config = dict(
    dataset='rendered dice on a table',
    targets=['total'],
    num_classes=18,
    norm_position='pre',
    inner_norm=False,
    optimizer='soap',
    decay_fraction=0.3,
    final_lr_fraction=0.01,
    weight_decay=0.03,
)
Rows from block 2 of a small image embedding model, named by matrix and row number. Rows with one number belong to one neuron. Each number is 50 + 15 x the weight over its row's rms, rounded and kept within 0 to 99. All counts start at 0. After the name is the row's rms in percent of the matrix's.
After each neuron's rows are labels from the 100 images, of 14976, where the neuron reaches its highest value: "peak on" is the class under the peak; "strongest on" is what is common among them. Only what is clearly more common there than usual is listed. The data: rendered dice on a table.
# fc1: MLP up (model.blocks.2.mlp.fc1.weight, 1536x256), inputs 128-191
# fc2: MLP down (model.blocks.2.mlp.fc2.weight, 256x1536, transposed), outputs 128-191

fc1.125 131:38 41 72 34 46 60 72 51 36 53 52 52 40 54 47 32 22 52 48 37 18 29 81 24 35 51 42 47 49 63 62 49 66 48 28 53 55 48 47 40 39 44 59 51 66 55 75 42 27 34 56 71 77 35 51 33 52 40 18 35 51 47 45 83
fc2.125 108:48 31 42 34 28 58 41 36 46 53 32 67 20 59 50 55 47 88 45 77 41 35 52 58 46 57 50 32 66 50 60 37 62 58 55 25 34 72 43 52 38 66 58 61 23 48 64 38 46 43 59 61 70 50 59 33 65 37 49 46 46 47 46 63
peak on: die with one on top
strongest on: one on top; dice: three

fc1.438 118:47 60 54 37 73 37 43 64 68 71 49 22 31 61 75 41 56 66 34 82 50 52 41 45 47 52 57 26 55 41 73 63 64 33 59 39 80 50 64 65 13 63 56 19 48 42 61 50 53 69 25 50 60 42 52 55 55 48 41 35 47 62 58 54
fc2.438 117:43 52 61 65 24 70 52 68 53 61 64 59 38 39 24 75 37 77 45 32 57 58 28 45 39 34 54 57 58 55 33 59 19 37 22 60 68 67 44 58 35 55 57 62 42 56 82 28 37 25 59 37 61 55 54 48 44 67 08 24 55 08 39 58
peak on: die with three on top; die with five on top
strongest on: three on top; white die

fc1.388 097:61 50 38 50 47 27 51 59 53 48 74 47 39 38 32 52 51 64 74 55 63 41 73 47 57 72 65 55 30 63 67 31 48 66 51 53 74 49 29 43 50 39 44 44 37 35 44 60 15 37 63 26 57 29 46 44 53 60 49 89 53 59 25 43
fc2.388 099:56 71 48 41 48 71 79 58 56 53 25 51 51 37 28 54 54 87 38 39 41 47 43 68 52 42 48 55 50 47 42 46 25 65 47 34 46 60 46 68 47 25 46 44 35 34 58 80 50 49 48 49 40 38 17 38 33 57 61 68 66 52 57 46
peak on: die with four on top
strongest on: four on top

fc1.206 106:37 51 64 54 55 31 46 46 47 58 32 74 47 50 71 25 51 29 66 55 71 51 45 56 64 66 67 39 78 49 50 34 33 60 53 71 75 30 49 59 55 55 67 61 61 62 34 44 37 50 41 27 47 46 55 77 49 44 65 19 47 59 44 49
fc2.206 086:46 17 61 42 36 53 28 48 37 59 46 51 61 39 43 56 30 52 58 38 44 42 46 60 26 46 35 56 49 81 32 38 50 36 55 57 41 55 51 47 38 37 57 43 46 41 80 35 56 34 57 57 29 66 70 39 63 47 74 59 67 36 38 45
peak on: die with six on top
strongest on: six on top; dice: three

fc1.732 114:70 72 27 57 54 63 36 38 69 60 35 35 42 73 65 45 49 40 59 77 53 40 74 55 39 63 40 75 42 12 76 44 55 79 46 24 36 25 34 21 65 48 74 64 40 47 50 74 54 44 44 51 60 38 39 53 55 58 54 65 47 62 75 23
fc2.732 105:66 47 66 49 30 22 71 26 60 50 40 63 45 62 62 50 43 27 65 76 47 47 35 36 28 48 41 77 45 61 45 67 73 22 64 67 60 71 51 60 48 68 48 61 31 42 29 50 08 70 74 45 72 69 70 71 41 36 42 51 60 52 38 38
peak on: die with three on top
strongest on: three on top

fc1.595 115:47 36 63 56 79 28 37 29 44 48 56 62 58 39 13 50 47 58 46 50 38 32 68 57 40 45 41 46 58 11 42 46 36 55 69 85 46 52 40 66 48 87 61 45 51 57 38 78 27 63 33 09 69 39 20 36 56 77 44 53 55 48 51 46
fc2.595 108:61 41 48 51 57 41 64 63 53 38 39 48 62 11 59 46 62 60 45 45 48 41 26 50 50 50 36 43 38 48 57 46 56 34 48 58 78 55 75 67 44 53 43 45 43 57 60 40 62 53 48 62 41 53 33 68 52 45 38 74 52 66 24 32
peak on: die with four on top
strongest on: four on top

fc1.8 097:52 58 54 62 53 34 41 43 41 54 55 44 44 24 45 52 29 46 54 65 78 48 65 47 59 20 42 51 41 43 38 46 67 40 57 42 08 79 64 64 58 39 67 24 52 40 47 44 31 59 37 40 47 45 18 42 42 08 63 48 39 39 14 56
fc2.8 106:48 73 43 57 36 52 20 48 51 42 83 53 55 85 47 66 62 50 66 39 47 59 76 73 55 36 38 64 38 66 58 51 45 89 64 35 49 50 20 22 29 34 48 34 57 41 71 63 60 55 58 44 46 60 55 36 46 60 64 51 40 22 39 40
peak on: die with one on top
strongest on: one on top; white die; yellow die

fc1.156 115:48 51 29 38 83 34 35 52 48 68 36 67 45 28 61 68 61 50 54 51 61 45 57 52 29 23 56 56 58 33 63 48 69 52 57 44 37 51 35 42 53 39 76 50 24 50 54 35 55 34 41 72 37 59 37 66 54 71 55 37 48 25 21 48
fc2.156 111:41 49 58 41 21 55 47 47 55 47 56 54 42 41 57 65 53 40 48 34 18 64 57 69 45 62 51 40 24 56 55 52 57 43 50 45 60 52 24 28 30 52 37 51 42 50 56 63 57 36 53 28 37 46 20 39 34 52 86 67 66 49 40 55
peak on: die with one on top
strongest on: one on top

fc1.258 084:46 73 37 39 61 42 38 48 72 39 35 24 75 85 54 46 43 42 46 53 51 52 45 50 56 18 60 70 56 46 65 67 79 48 48 29 40 79 40 34 74 68 52 62 60 18 55 25 51 57 64 50 52 57 43 53 53 19 61 53 43 60 22 29
fc2.258 112:44 62 24 51 46 56 59 72 30 48 48 55 55 30 41 43 75 64 54 58 55 39 51 22 39 33 53 44 41 45 70 51 27 74 55 31 56 43 60 29 40 40 23 65 49 63 25 53 44 51 71 38 77 39 39 52 35 50 44 36 30 53 73 42
peak on: die with one on top
strongest on: one on top

fc1.29 098:45 68 67 52 67 40 41 58 39 64 37 42 64 52 50 48 43 56 37 45 72 35 51 45 40 82 53 44 57 53 44 53 51 76 47 44 58 24 55 51 49 43 65 52 49 57 23 54 63 36 34 09 52 40 42 56 44 50 63 16 45 53 59 30
fc2.29 077:55 54 48 36 42 40 56 49 41 39 54 73 45 39 51 55 58 53 46 51 61 44 26 67 41 42 65 66 51 44 68 59 73 38 60 59 39 43 76 27 54 53 50 34 46 36 42 38 68 50 49 34 60 42 87 55 64 53 67 53 48 42 24 47
peak on: die with six on top
strongest on: six on top

fc1.133 112:51 48 34 43 50 39 65 62 38 39 45 37 75 37 55 52 83 56 58 56 57 14 44 48 60 52 58 78 41 55 48 43 29 59 43 38 30 28 60 54 51 52 56 50 45 54 55 52 61 38 50 40 59 63 50 45 54 54 79 36 52 50 43 52
fc2.133 105:46 34 31 38 27 33 52 20 61 39 45 46 51 99 38 57 37 79 32 55 35 52 74 61 55 46 60 41 38 50 45 39 46 64 49 35 81 74 53 56 28 40 47 58 46 43 51 67 50 42 57 50 47 65 90 38 55 46 26 35 59 31 44 40
peak on: die with four on top
strongest on: four on top

fc1.652 090:59 67 78 58 44 71 33 32 35 59 54 22 58 57 22 52 54 60 72 70 47 62 42 38 56 48 53 51 57 38 61 64 29 62 45 57 38 58 51 60 53 55 47 50 28 42 48 31 60 36 60 47 45 92 69 50 48 41 83 56 61 59 40 32
fc2.652 079:44 62 27 60 67 53 76 64 58 39 58 62 54 34 62 46 59 44 32 52 50 43 33 21 41 51 50 58 55 53 45 47 46 49 70 68 51 58 53 38 40 77 61 47 80 41 63 73 45 67 61 52 51 41 99 49 54 72 56 41 61 44 42 36
peak on: die with five on top
strongest on: five on top

fc1.458 100:50 58 41 49 64 68 44 50 39 53 24 67 72 36 36 36 43 40 31 57 66 29 49 45 47 88 60 58 44 41 63 42 74 77 33 79 55 55 36 54 46 53 60 42 62 61 34 50 54 55 35 14 41 39 50 62 45 44 57 21 54 48 46 45
fc2.458 087:41 75 34 48 58 47 67 51 44 50 45 55 56 14 49 58 49 66 58 42 62 27 41 66 42 23 39 66 43 29 48 51 63 31 56 52 54 40 82 42 51 60 64 47 38 63 43 45 46 47 47 60 57 58 77 53 54 45 63 43 53 72 50 35
peak on: die with six on top
strongest on: six on top

fc1.83 089:58 55 62 65 26 66 59 48 47 47 67 31 47 41 31 68 63 50 53 87 60 62 43 48 23 51 49 41 49 63 66 82 16 68 27 36 45 71 54 66 63 63 44 36 49 42 52 15 56 41 48 72 53 74 44 41 41 35 65 54 46 69 66 27
fc2.83 085:40 39 37 61 73 51 68 60 45 57 52 69 42 27 64 42 55 44 35 53 43 35 49 49 71 62 68 59 51 15 56 59 56 54 62 76 56 58 72 42 45 56 53 47 75 64 53 66 57 64 51 54 51 52 78 53 65 65 67 65 58 38 53 28
peak on: die with five on top
strongest on: five on top

fc1.281 102:30 30 32 64 64 75 49 54 53 64 29 55 53 50 42 42 44 76 24 33 47 65 49 36 43 45 55 29 46 27 48 86 48 41 50 57 87 51 50 55 16 38 46 39 36 50 58 47 27 40 50 10 64 72 63 71 55 35 45 41 50 52 30 43
fc2.281 099:55 51 35 38 53 31 52 49 38 56 45 45 28 34 36 60 58 30 70 57 74 76 46 31 50 41 70 18 21 23 41 51 47 53 40 66 31 45 38 47 56 24 49 51 62 38 48 37 50 41 34 67 21 37 72 56 39 57 76 61 55 50 44 22
peak on: die with six on top; die with five on top
strongest on: six on top

fc1.364 112:65 62 77 34 55 51 68 55 59 45 32 61 60 45 73 57 62 49 35 28 55 25 33 43 47 26 41 39 61 68 49 82 52 08 56 64 43 24 67 50 44 59 26 77 85 41 64 39 64 49 54 25 42 33 60 64 57 38 57 48 27 65 49 27
fc2.364 095:55 39 62 51 29 52 44 46 36 54 55 52 47 44 27 54 74 00 58 67 56 62 89 32 34 50 31 46 51 39 55 50 50 56 43 45 38 55 29 49 67 48 67 32 21 60 50 67 36 32 17 56 43 62 86 51 15 50 39 36 37 46 50 46
peak on: die with two on top; die with three on top
strongest on: two on top

fc1.461 097:52 22 70 48 36 47 46 40 49 69 51 52 46 52 58 58 27 51 55 44 23 58 37 50 47 12 50 62 59 59 65 33 60 80 76 49 20 87 62 46 51 27 56 17 38 61 41 25 47 28 41 29 33 58 35 66 51 55 33 62 71 27 48 59
fc2.461 109:54 64 45 52 15 54 40 50 72 46 81 64 40 48 44 66 54 37 71 26 51 69 17 41 62 61 52 63 41 66 50 33 30 53 37 49 70 35 47 37 41 33 58 44 77 47 76 61 61 32 42 49 51 45 37 30 43 61 73 51 39 59 55 53
peak on: die with one on top
strongest on: one on top; white die

fc1.410 087:43 55 56 61 69 33 38 59 48 66 48 60 33 49 40 69 81 65 44 52 39 30 70 51 42 44 73 56 44 39 48 66 36 35 37 53 83 30 52 64 39 58 73 57 74 45 66 71 46 67 66 44 59 63 66 44 50 49 30 51 29 62 55 34
fc2.410 098:33 44 29 37 67 56 32 54 38 42 61 48 55 48 68 44 39 26 61 53 60 48 48 35 63 22 40 42 72 62 63 62 28 52 49 38 37 48 67 43 46 32 51 35 48 73 57 13 42 49 45 51 53 51 32 59 55 59 50 53 56 53 39 32
peak on: die with five on top
strongest on: five on top

fc1.105 087:57 49 59 69 50 34 42 66 56 57 43 54 60 57 46 76 28 44 51 42 30 55 47 78 40 50 37 56 61 39 57 54 63 75 50 62 20 62 54 41 77 52 55 32 34 41 54 27 41 54 49 74 15 52 57 58 58 26 59 41 37 43 19 48
fc2.105 101:30 48 38 51 26 50 39 47 39 41 49 64 48 56 53 40 67 70 38 47 43 64 31 46 43 45 49 38 36 55 57 44 47 58 53 54 56 36 58 38 36 71 33 61 56 46 43 51 39 41 61 01 60 54 13 37 37 58 58 25 45 71 72 46
peak on: die with one on top
strongest on: one on top

fc1.682 104:59 25 45 53 75 67 42 50 50 51 49 36 52 53 51 51 18 28 85 56 68 72 78 68 27 66 80 65 64 30 63 49 53 87 76 33 53 64 51 43 45 60 44 45 53 71 63 49 66 58 43 64 36 69 36 51 39 46 61 73 36 52 40 63
fc2.682 090:49 69 45 61 27 35 65 51 44 42 40 69 54 87 40 52 61 28 46 55 67 62 32 45 56 21 46 39 46 70 36 65 58 40 19 59 54 21 63 49 33 57 37 34 66 51 39 49 40 32 79 51 55 48 85 36 43 35 52 58 45 37 53 45
peak on: die with two on top
strongest on: two on top

fc1.489 119:65 59 23 54 50 72 33 39 52 71 56 47 55 78 56 63 57 33 74 81 62 47 87 58 40 70 57 61 48 30 79 42 50 84 60 33 62 35 48 33 44 36 52 36 43 49 56 69 55 53 52 32 55 71 35 56 54 54 42 69 60 55 67 30
fc2.489 101:39 64 55 60 39 35 59 35 61 58 25 71 46 78 71 61 44 43 67 71 64 43 63 47 43 43 46 64 42 57 60 52 71 44 56 69 37 36 51 42 51 64 88 42 55 51 48 40 23 63 69 35 51 50 78 71 48 40 48 52 49 47 37 44
peak on: die with three on top
strongest on: three on top

fc1.476 131:54 60 48 36 42 40 60 40 22 66 47 68 57 39 45 57 58 72 53 76 56 46 67 73 40 49 53 52 60 61 64 66 55 78 35 59 40 38 63 28 50 84 51 35 48 58 58 51 39 48 25 30 49 47 65 31 67 51 34 27 50 54 78 55
fc2.476 108:34 55 50 44 67 44 62 32 51 48 60 40 45 73 34 55 25 32 69 29 42 48 42 62 36 45 49 45 37 45 46 48 55 45 48 57 63 65 34 43 47 33 57 42 38 51 62 44 48 38 67 79 56 28 48 41 34 52 53 34 55 20 58 42
peak on: die with six on top
strongest on: six on top

fc1.333 091:56 55 76 41 39 66 26 45 53 51 67 41 61 40 62 78 51 69 63 98 65 42 63 60 68 78 47 43 31 41 45 51 37 72 76 35 29 55 62 60 52 59 44 32 35 43 59 60 47 55 53 82 36 69 50 49 43 51 53 52 60 61 52 45
fc2.333 100:47 59 53 73 72 50 85 67 50 40 48 64 29 46 45 48 44 35 29 45 38 34 56 61 64 48 45 48 47 32 50 70 27 55 46 59 43 64 63 54 22 56 46 65 85 43 60 62 43 51 38 58 55 60 55 42 50 64 52 46 64 40 40 00
peak on: die with five on top
strongest on: five on top; total: 11

fc1.75 118:46 35 25 46 56 63 42 42 66 64 41 42 60 43 62 61 29 71 87 68 69 53 80 68 30 77 66 79 38 62 41 61 61 61 68 37 61 54 59 59 34 55 28 29 53 54 55 40 51 66 42 37 46 70 44 65 56 38 64 60 62 46 56 41
fc2.75 106:55 61 37 45 41 46 50 51 28 39 46 29 69 70 50 47 50 31 66 55 51 33 69 31 46 24 62 45 61 69 68 47 75 78 58 52 68 38 41 45 44 44 52 56 33 82 51 52 58 25 54 60 71 25 71 50 36 50 53 45 47 39 54 50
peak on: die with two on top
strongest on: two on top

fc1.631 099:54 80 43 31 41 41 31 56 41 51 49 53 60 47 29 65 56 28 42 80 67 52 40 54 43 28 51 63 42 49 61 43 40 20 41 77 58 64 57 44 37 46 48 43 41 47 48 75 36 60 41 43 33 35 61 43 59 61 51 22 71 47 43 59
fc2.631 119:15 52 26 55 59 36 72 62 66 32 38 46 50 48 21 34 59 72 47 36 76 45 42 37 64 89 66 40 34 36 76 49 41 49 45 48 62 45 60 62 46 37 41 52 58 47 37 54 56 50 66 55 54 59 18 57 62 19 63 45 68 71 63 65
peak on: die with one on top
strongest on: one on top; dice: three

fc1.743 114:50 49 43 55 41 60 70 43 66 50 65 38 54 48 19 54 25 59 59 95 50 55 54 42 51 84 44 43 61 56 85 64 63 53 72 59 17 61 44 37 66 44 33 64 47 53 25 66 56 65 39 80 39 59 29 48 66 41 35 52 39 47 52 60
fc2.743 117:25 66 81 78 40 50 37 57 37 60 73 53 42 37 51 48 53 25 61 17 57 67 44 57 65 40 27 48 63 76 38 32 31 72 53 57 56 48 34 50 13 53 68 76 54 35 73 43 30 35 63 66 28 37 37 42 56 68 33 47 64 56 32 65
peak on: die with five on top
strongest on: five on top; black die

fc1.409 102:44 64 33 32 71 47 27 47 51 55 44 70 59 54 59 29 57 34 35 38 64 68 58 51 61 46 64 61 30 78 40 53 59 71 32 65 24 50 46 37 70 53 55 29 51 47 41 55 38 59 57 50 64 35 42 48 50 25 67 23 43 35 29 74
fc2.409 115:40 52 35 71 40 13 88 63 41 07 60 31 68 52 64 38 42 55 51 50 55 46 50 23 38 49 69 30 33 33 50 50 41 37 55 27 41 40 44 50 32 42 54 46 19 53 42 46 40 54 58 46 52 50 47 55 58 30 49 43 64 60 41 44
peak on: die with one on top
strongest on: one on top; dice: three

fc1.213 112:58 42 48 55 72 44 57 51 55 61 58 45 41 49 99 54 63 70 81 30 62 23 56 63 60 08 49 46 34 24 65 31 63 31 62 61 70 36 52 50 42 55 58 56 57 31 68 69 51 64 60 77 58 20 46 57 57 64 30 63 41 46 35 21
fc2.213 095:54 55 56 56 60 49 81 57 46 59 70 48 47 39 36 68 43 18 40 80 62 44 40 40 47 67 56 71 68 56 36 73 65 46 23 60 66 50 44 63 62 63 61 53 52 31 54 44 49 69 47 02 42 31 46 81 51 45 50 27 77 47 27 49
peak on: die with five on top
strongest on: five on top; dice: three

fc1.491 115:40 53 99 75 49 54 39 65 65 42 56 06 59 60 63 25 64 21 78 54 48 48 83 75 51 43 34 38 67 32 32 55 62 34 52 38 40 65 57 55 43 59 61 41 57 60 72 65 80 78 39 53 65 49 58 44 41 40 74 54 45 49 50 64
fc2.491 097:50 51 57 39 69 50 64 50 51 42 50 56 64 54 31 62 55 47 40 61 53 67 44 51 47 48 23 60 39 73 43 57 35 14 50 28 39 48 62 48 49 58 23 53 40 36 54 47 47 43 45 51 31 55 49 44 49 59 36 44 41 71 41 34
peak on: die with three on top
strongest on: three on top

fc1.21 118:55 70 47 45 38 24 40 43 27 54 53 72 41 53 50 50 57 39 54 48 43 37 56 45 60 31 58 58 22 60 57 13 47 36 57 64 55 49 43 60 60 78 41 45 50 37 48 39 52 71 30 43 73 62 46 69 21 50 29 26 60 53 59 48
fc2.21 119:09 44 35 51 70 54 55 35 94 40 75 56 48 52 28 53 44 75 46 53 52 77 66 40 72 80 66 50 48 83 41 42 31 47 63 54 53 51 14 49 61 36 55 39 40 66 69 39 38 18 36 57 38 41 34 40 50 34 27 34 51 49 72 18
peak on: die with three on top
strongest on: three on top

fc1.400 094:48 69 39 47 54 36 61 41 22 56 38 58 76 25 47 43 29 46 18 52 62 16 64 47 27 77 90 68 53 26 48 55 51 67 52 58 49 45 46 62 51 63 58 56 41 69 47 51 62 56 52 15 45 42 45 82 40 38 77 28 43 46 47 23
fc2.400 088:34 40 36 49 58 63 69 56 45 48 53 55 52 41 62 62 48 50 52 50 53 21 42 66 55 27 62 60 46 43 53 42 68 49 65 56 66 59 76 41 38 42 42 36 23 38 53 52 61 34 53 59 62 55 89 57 52 67 57 50 54 69 49 32
peak on: die with six on top
strongest on: six on top; dice: three

fc1.261 110:58 53 72 67 55 49 38 52 67 73 32 56 48 69 83 43 66 37 97 54 58 55 71 41 70 82 34 56 63 32 57 45 44 67 42 11 18 52 47 18 55 27 76 41 55 53 52 80 56 41 47 39 42 68 40 66 57 28 63 60 54 58 69 53
fc2.261 112:49 54 34 47 31 62 60 46 52 65 39 54 64 65 57 43 74 54 17 78 60 35 89 74 42 60 41 44 45 31 59 57 50 14 39 57 85 47 52 39 75 66 10 38 36 35 37 45 33 56 37 44 62 48 37 52 43 59 47 61 68 60 39 50
peak on: die with three on top
strongest on: three on top; total: 3

fc1.624 088:42 76 67 55 53 64 54 51 65 41 60 52 60 13 61 45 70 82 67 59 64 58 66 41 37 60 77 47 35 18 50 56 61 59 53 28 69 51 57 42 41 60 44 58 55 56 35 74 47 50 47 16 70 30 40 53 58 75 72 99 47 54 49 45
fc2.624 093:50 61 26 61 52 51 64 61 49 54 45 46 64 30 46 61 55 70 28 49 52 49 33 49 64 48 27 40 54 68 44 55 38 42 46 33 50 54 63 44 48 53 47 51 44 47 41 38 60 50 56 80 37 67 22 66 30 56 71 66 56 65 56 29
peak on: die with four on top
strongest on: four on top

fc1.27 127:45 37 76 41 28 51 79 42 43 39 50 12 55 55 78 23 53 41 61 60 45 35 37 38 73 56 63 39 59 54 67 45 69 73 39 30 46 51 61 50 59 50 75 62 21 37 46 38 63 01 36 44 62 05 27 58 51 61 59 67 51 56 40 53
fc2.27 107:43 53 54 55 55 41 61 80 75 59 29 74 46 64 42 71 46 30 42 71 73 35 61 66 54 44 44 43 55 63 46 67 52 26 58 48 50 50 46 32 53 59 35 61 70 30 55 55 41 69 66 28 60 71 22 62 44 29 66 66 51 44 41 57
peak on: die with two on top
strongest on: two on top

fc1.177 117:46 55 13 35 34 48 17 60 31 47 60 76 49 16 82 63 18 24 51 56 48 21 45 57 49 43 50 52 56 61 43 65 44 83 62 63 83 55 67 30 53 83 38 49 39 64 49 26 61 45 36 71 45 34 65 52 51 53 55 49 58 49 33 56
fc2.177 126:67 57 40 60 72 60 64 55 36 49 70 69 34 57 67 70 50 44 61 32 28 55 36 55 43 73 43 49 41 44 56 70 58 44 61 47 70 66 70 39 44 73 39 34 48 46 43 51 34 43 57 60 37 64 01 84 58 71 57 40 32 59 82 43
peak on: die with one on top
strongest on: one on top

fc1.393 086:56 65 75 53 50 67 37 49 29 47 59 62 60 53 21 51 34 68 59 82 51 77 44 30 42 60 61 61 58 36 48 51 22 68 30 46 57 67 44 60 60 43 30 50 29 67 51 16 40 43 62 48 44 87 88 42 45 34 81 51 55 44 41 55
fc2.393 082:37 55 29 52 50 53 58 53 67 39 58 47 39 12 52 31 57 30 48 34 39 39 53 32 50 31 32 52 53 30 46 55 66 46 77 65 33 41 55 36 37 57 51 43 65 46 37 70 57 51 69 56 47 28 78 53 48 62 51 49 57 37 43 27
peak on: die with five on top
strongest on: five on top

fc1.550 112:62 55 60 48 44 38 40 51 50 32 47 72 61 61 54 67 48 71 45 39 54 49 72 64 59 45 60 29 29 62 54 39 41 65 61 68 54 62 47 43 38 61 58 43 40 60 32 70 31 38 41 91 65 43 70 50 63 22 55 47 49 73 58 32
fc2.550 114:61 62 49 52 35 60 76 65 23 36 55 51 53 22 33 44 44 43 45 48 44 50 75 53 69 38 39 61 50 27 50 49 45 63 56 44 68 41 55 41 38 55 44 48 75 60 51 53 64 47 43 63 48 61 52 52 45 66 57 32 46 42 53 12
peak on: die with five on top
strongest on: five on top

fc1.352 097:44 64 74 63 51 49 61 44 60 75 49 55 43 60 31 49 62 49 41 40 35 45 32 67 74 35 56 57 63 62 63 65 60 71 65 61 33 49 38 41 71 24 54 40 65 35 62 25 28 51 29 68 57 41 08 38 51 37 80 67 28 52 30 37
fc2.352 103:45 62 32 54 42 55 49 65 47 41 36 62 65 68 47 60 64 65 58 59 45 72 52 51 32 40 51 45 37 67 55 42 22 59 47 61 69 20 35 34 23 55 38 69 60 51 41 73 48 35 52 40 55 59 39 36 45 66 38 12 40 72 66 28
peak on: die with one on top
strongest on: one on top; black die

fc1.553 081:35 38 65 68 64 25 23 45 44 66 43 62 62 46 22 50 72 26 67 46 40 49 28 36 44 31 46 49 43 76 51 47 78 53 59 57 20 53 40 58 65 63 80 36 57 48 59 48 58 41 60 87 33 13 28 62 46 49 66 50 46 63 40 43
fc2.553 101:60 37 38 59 28 56 40 63 36 46 44 72 70 43 60 55 48 47 50 33 45 66 49 73 37 68 48 52 34 38 42 35 42 72 50 82 69 51 44 48 41 33 29 64 71 42 74 57 45 32 67 21 67 39 52 41 35 64 40 26 20 66 61 44
peak on: die with one on top
strongest on: one on top; dice: three; white die

fc1.590 117:48 36 52 27 51 51 47 23 73 53 26 68 51 68 53 46 21 44 50 52 63 46 44 52 70 55 59 54 68 72 47 62 52 65 34 48 17 71 60 62 39 78 52 66 41 66 62 50 42 51 44 53 27 76 52 52 63 28 28 39 53 38 29 48
fc2.590 118:67 87 49 23 38 63 42 53 29 57 53 66 41 45 49 46 59 57 43 48 47 36 48 47 63 29 48 79 62 26 61 53 82 66 77 50 50 33 36 62 76 43 35 44 26 69 44 28 58 42 39 78 49 24 39 56 50 69 57 54 23 47 38 42
peak on: die with six on top
strongest on: six on top; dice: three